Weights of a small spectrogram VAE: trained on songs of 200 made-up bird species, synthesised, often over outdoor noise.
Rows from block 3 of the encoder of a small spectrogram VAE, named by matrix and row number. Rows with one number within an expert belong to one neuron, the router's apart. Each number is 500 + 50 x the weight over its row's rms, rounded and kept within 0 to 999. All counts start at 0. Numbers have three digits each. After the name is the row's rms in percent of the matrix's.
After each expert's rows are labels from the 100 clips, of 14976, where the router gives the expert most weight on average: "responds to" is what is common among them. Only what is clearly more common there than usual is listed. The data: songs of 200 made-up bird species, synthesised, often over outdoor noise.
# router: router (encoder.blocks.3.mlp.router.weight, 16x80), inputs 0-79
# up: expert up (encoder.blocks.3.mlp.up, 16x32x80), inputs 0-79
# down: expert down (encoder.blocks.3.mlp.down, 16x80x32, transposed), outputs 0-79

# expert 7
router.7 144:386543472528513499431461444422518520592544545499496554501504477557529485495497434501491515465443476556471518327574471545506468565514489464572508442464496549448524485539349590551489467473590508558468457535481461565515525544446536543475465455
up.10 077:495565458501441466431487563419500512473462476558478562473486403622541462538557558414520540443538434491542523456494449530468503374498493390447534488588563540534467469534484416579475512548526518461569462437521481517447530521549458523468404508
down.10 090:506490511495567468574551462529531412549589496439450495476496542468566572513453454556512469484443553468424433597493486523568560445550437545582543487510496535409478569423501527471412443489478475554433493606504565508528517411433510441479560450
up.11 077:570516503523400562439410499503507530552501496536504493497530427485457478482491457551492477434401413548488550315546486560579450556476496520570465478511466502511548474575420537491531462476570540521466464383478521496493475556492506600528443531
down.11 078:506577531487532598437497432559485501444447588562377492489366520539502465455480554445522621557526432442458498514528542521532601464481540472538553499541437590442509493548516474543474537518540446524478472516439446597491521513542569469508495506
up.12 063:446484512556479420475507529487550488531584494461509533587530468456422538548506379601455474421383503537516506391532488583560471532554487518505405422492511523453473569445454448490504459450575549561531456488546525495528517523386487512455518454
down.12 066:391544553510498570419445476515538533439444572544413435477440451569471440393459568439518548550570444446473533509560525556575547494570562464480525483472470509484483510535490513582495529455495494546481485499387416555473475545526581575519468530
up.13 130:460579428435462415510514516400473457596532493497440570506433511604546498554524578458536570451501483425510486480458483451447574461494446444533503420530537555519539490501516631561450534540402434578485526492510545563485550477496443514512480550
down.13 135:347475459511522330536519486461451508507486456479502463413490602513440504508480526491478485520505500495542487512457506454481503718510522483444403503488510498485456512492565436509478526420536478492509553520596583512478541480507490482494512522
responds to: clipping; text has "clipped"

# expert 11
router.11 101:473475516492569609552512469622499493439492528528495446567478449486500514454499535539594483510538465509533510519454498536548523347500516510453585607500503441548470497529604410515517609566461453437523478535460400502479452444521541471545519534
up.10 109:470460560445624572522508471546520499510493506480532443478516530457674511417481469502509474521500513512445479566497552485482496471466505522538513533438469467460524521486497740465514475486446526560497542560470548480547470446510456434447514457
down.10 104:551511503465419583499488563555444500516498501497479476566478449517455486501507546464575512506517490497610525469465447579576519367502440491426581544565524502597581460501584426523470539556456515501504408458473469529414439549520388517453480522
up.11 077:537499514587497668590548465576559450453549467447482459471479438469469556433504499529467511527441508465460459547472487576565537501567518493562503658484550511507490491460485497514472524444580469432506435490452503503500470441449411463403533508
down.11 084:403506424437508388523562549497480498635558439468486544518545612482459538539509497554603495556465549494591482483488513503485464568522469497451465445500510503548529462489585398486513508466419485576496511502625473487473517526502426476586514511
up.12 088:543555444421454578541474510449398449500493549515443539519453457538552477523576535437504530500517477436501478508427452451450557352444484454491574452555521537482538467515554596550461551622428453449587518472511525553499543461506470542478485561
down.12 090:618496498425466626470509506524456462483526513509433524554438407501499514488589564469515533467497465456546480463489388566544505397470461520492529498563507536567558427489522387531479551581536466447483412471406432556439444521486485501510501508
up.13 088:572540517628504555550519526570623451466504460486463466523476423503514507502404466496457530410490472467416506475491480589604527409595533496612568535483518545498485499494495520509482477451550476498445410522438382530500480508475501521488516431
down.13 111:369524484466527277505516564495473523515478400495518514510537554478583483517495522499461491552473509519584511517485551472444484544550484490385416503528531471498438566505512398517530536431395510536541492491574489488510500496533444471497486537
responds to: quiet level; thin (high-pass)

# expert 6
router.6 270:511547482452494502417459464418508529489455552556495529438524516603544462490523518463429497452546463511381514466553521452432469561472541452591556433509478530396482533535377653536513444552587548472504535476507530538548528509498546510549454507
up.10 078:356443566505665493527518467505486531491457552462529428522517535445518539434504527498505468595538540508508519646506556490496490559494547534391464605442466453518515476449559492436529490469538515531485496586460496445508475503563562467493561488
down.10 102:557463534533489539535489480515538519590477493480547467516543524492393517454428483484494418512498553523424498535510528571606480595496547549496521381442465451492548472493552539450568438434560515567370484519451470444487434489477541511627506432
up.11 077:569523487475404530477443418382444532482487550565522542441511529557537416494538525460471496480561470507462486432522484449420483581484472494556560434561477484453465477595408573523510497545622530440510506432458526520533522522495574536533396558
down.11 082:462526558447502536452419499583465528492405557615452378536434496541600400440487498455493555519546407456483519525504484463499575486442550485552551532527511558472551486589470413482511494552612475521522468538471468527451463529530545513446451479
up.12 052:633540474446417503461500447431463545553529545520515538545497555507465481566501449505536518526465489509382478383535468464445479523456486556583561339537441536429539502529421560490503471544579527500504552457508467543522494537442529528582470509
down.12 061:389601555452580490475443530507465496460390523597413415538447534552545434432516519395486578482542437459543540567496490456485554487440519440508496507498546582536509486531525425517508526561537481513534442491405432575459506518516509505507429507
up.13 072:543469500480460560460519489571493522610533528463523465578517480413466526537455452547552487524463529521503468426507485537555475383452451602586546422538464475571626456453553516458500480549508511652431477514462539460453459521483458482524540454
down.13 076:348550487474516462503510543504447467567483481523428459468472571477519475491452546486497558539545475449590479509454538525492534502489536520384439357505531560542551513493612508484461580436439470647493520480498512503424527490530540477569484524
responds to: clipping; text has "clipped"

# expert 5
router.5 065:490445519538494482551486518533474526471479558500550473584521503470464546488483519540614458551484528506532467598372524575538552505533555494372491554481523499539497482439577406539545668470528479430495450486458446481464448479544510502511570585
up.10 120:551485534520509533506500438490530469523474436516502506424496559509452510507522480540468493483491502505399485532505497395583495677472502466650510503447521519480506464513465563490488472500598466342419579481568532495564489533540428541549504485
down.10 140:450541479607452524519473494451492524406440457518500510430515479569579430497520531440549505511600447507482501497478487427546473651500538388508454510524507513514469493559492585558485495436408508345491491446512444567518525490549497519502482564
up.11 091:453528494462546428590545558486555422542538455449435525478441560482511541561450478545472560510481555435496470538452503520541563556577533460489453430478559552542502525454543495532457486427442427610409552515613477522488491416455423470553555443
down.11 106:453511489508522549482500490476593523566519471475498492394539538514523518505397475509504498450509467503454528464549536503613521596504504478566417507458543523507502545498462642501515467376506524526389552497610488517492498495482357527595505466
up.12 123:504495491413523548475477414522442519506477503516505522499517561493513486493570510490494505513530488505452489503520526288408481582417503460561559462475476494457497507532452572508500495586508502400485689483558524504561499514566467514557484535
down.12 107:490537425539494545510476454491518497472504485538495519456489545562550496500549488547584506549498507506434510544489513282439481627465512472488526461478481529485433473530510547535489485478432500366459641502537461527575527508549493514582473550
up.13 110:464513525488498591490456508486526499423433498572495464376527519539561448450526547453411497498590446502493553488523556393402498540522575425499477502448518489458440560560368576520520475459546468454522577470513550490552521514606514518537451531
down.13 093:557508454522529493482498546500591464416529547542456558528492529506561498546504444552534491444537519455465515496473517398419513527504516474574530442498487535426383587511361624494459440508506466437480543523549463588591557490495541463587474485
responds to: pink noise; white noise

# expert 10
router.10 068:471480517498527501583536455550477521491530505518492450519493578485453480452459519477592489634504503461538462546424548566567564540521551496349484541506490447557499484437646468566521613453505477441579459507446459456437466470447521494492491548
up.10 101:478475483500557474501537427501507492513543471448523529472521532472368554545507471572475480578425553506468454524512525446502511707480507522416388538464487498476478484456477475453495465446644497489487550517595566493546531490491478456521572518
down.10 101:559492502414433527492538526568422530450512458429527484538513498499434567507524553499511474516498486507566482444501448527579520342392474489507588501509468494567582420465542422494461508589385463556498488481466495523394484558490419511510547496
up.11 101:415539496515501436468450599404567482458473575572487527396514461519552421530509484459422509448575406508503607459540529520452479466567524427473431472520533520448447571559424618525529459463466494502540451493538471535496564495458508520448443491
down.11 122:493530529504470508478416479537524524570408508613453469612504456585471396469457570414524495505589422476501512462504474533492520459515477506471538423560494499511544450623480515485521478469537493577495414528414495487436496533615570524520424496
up.12 135:458487490398515393518497513465453476536508450504468505531478602472619513524483496506548502508506522473599467481470510509388540350489430532487524392522514510540519517475568409476464526554348460589528526559515489514463519469492496453537487482
down.12 104:615483483617474524470572560483590518353554556439465515558481363455465565524499455526379484529453509519492537524504488530584460565509538476479516523501489520516421520431446489529500487480562468405528460469485444529552532530431495518510531505
up.13 096:329484559500511475529497511559549498490456482540519403431509592505613466401440499495446479502583490498482515508521539509429495545542555498498494455450509458493490512528452574481540488452450516652428556517476441446518450464565555480568476455
down.13 099:443524460388506381506508602440564514524521503527495544567512534512567528540492541513510494476481519467579474491529507503408496458493500535478451396498522519459518557452493526521505443470347461659503502513557486495544519441475452431614519474
responds to: quiet level

# expert 3
router.3 066:474436519527470514532583502566465513438495562482521457574491490455448496474470529516584504547460531482536483570408538594552519496520582471346479524455507404551487472428544413537557616466493410457583437477441478493440458518494518518497483544
up.10 087:426497480535558469515366482494487486462410457582509485455490420490626392488505457456516483477564406512489512542507484559487521617596464516540461562548532477491518488614543586508491543509508461465498431516487570528450546456586470482482471522
down.10 107:501449540501469524546489471484446549592483512545548483497535502511549391469517549491485355517509492536457524505461449637578473501529474566474527432475521416547578358557532470422541551540508566481467483436484434453490513556535560504562452513
up.11 074:533499465501424457508512445491493549599524428530475447448501560513590531526428467497469513441556489535485537384467500571542485605494455427520492364450486505507557454489573588523454512511439472551395461448535534465436520495552453483609483482
down.11 084:652541528511504580497475564538562390511470422510478528496450497504658411549466475489523488471427544490483521470548496531574515404485490532555584491527427499513610537502511593482498482501492484559414505523462449472445499478457546516529447506
up.12 056:517500510493419521531482532511423528441494510512522509472514562505462480534484528514487515460519551480485629471570538463490499572415473491491452379575440476551540543479425641482542433484538448546489547419520518458413439516522557581642524508
down.12 073:501528499498484501487553522421539537598457461504464605551493558518618501537440496454590570487480544445508529508536538480564479456534584450516514537545568490584563488587529608483445539433472519529435592423478492510529528477521376531493566521
up.13 072:567464469573531492519423422575527477462434504589545490472500461508487440459514492468417514524578493505445545465495486498546515530476512565600580555532484479462509500584521535492478517476479470572558428561459648499562414501541484509350473454
down.13 078:471495418551541411489507514535485544392524594457548533408539458540556542514434485546504524555489553523428461590449465506486450509436454603455573562443559514498423541511490388441519487466482501484566424561528485547514506546567481509548509409
responds to: pink noise

# expert 14
router.14 062:481455524503517578593540505576520541460490528448538492562541507490541525498502532458556510596559543453523579514374537534536506494460535484388486561491478408555482465457553430575549619471436432450507484490440427428490429515541446511533508572
up.10 067:548513487458494371530486503439456492618504521529499554524482603494468467586476394505527482480490512496398490486475479462464532566443478573561506361521463500527549499522537496450460476512559491622395502471516478467421476525492516546616499485
down.10 072:315523478552583467548457537527512487551484437498515483487471451576460520491425594509423500471547508487553446552510490525540502517488536447416371580482537473556493492485586394518538462452447468552554463534551498451451466454520444519450512482
up.11 090:406504450412492469435503506510441526471495493485518585537501475514359499533623628477498515524473526502589529456489514469408477593519474485453474575525490487540494487490459442533504527463429501443609550444551540508516489541496441545477510630
down.11 094:412490530532516470492495523539571547453498562510500508490523516492583451454450496523462488516490526496443564495531596453434480565493623493511472446459466499402409551489390558515582450372529528568488552498498483447553525518460616495606475483
up.12 111:480510555453491550465411479473480523566428540575519431455514532517565409439464502444517488505587445526492568463506521473503481510456548485490480393460471487515562451582486649513524477511400525565448539469496483485522480550645535527569421471
down.12 084:459505485480511528552500540497580464523456419490472561425546547470549440514485536472541459432475442506451495473480476516592532553475437497621522518511550488537553444525588531470427501556381486562351487513522503527467433512520354499544465460
up.13 104:437537505385473515591420506519436436551428445571422500481441587535533450458537538463570554496566456428526525480429463472461565489497471460473469455507523557502466531564542488530435575485398422502520532487537516544477536507601451546559430557
down.13 106:479555398429456499484542486507496501589542399480467562501501544520388566538545575541524523472480528514500462473519372457482513669541428461530487447604566503543485494458511453509473517478507485456521523494581563566525539539499430518527573520
responds to: pink noise; white noise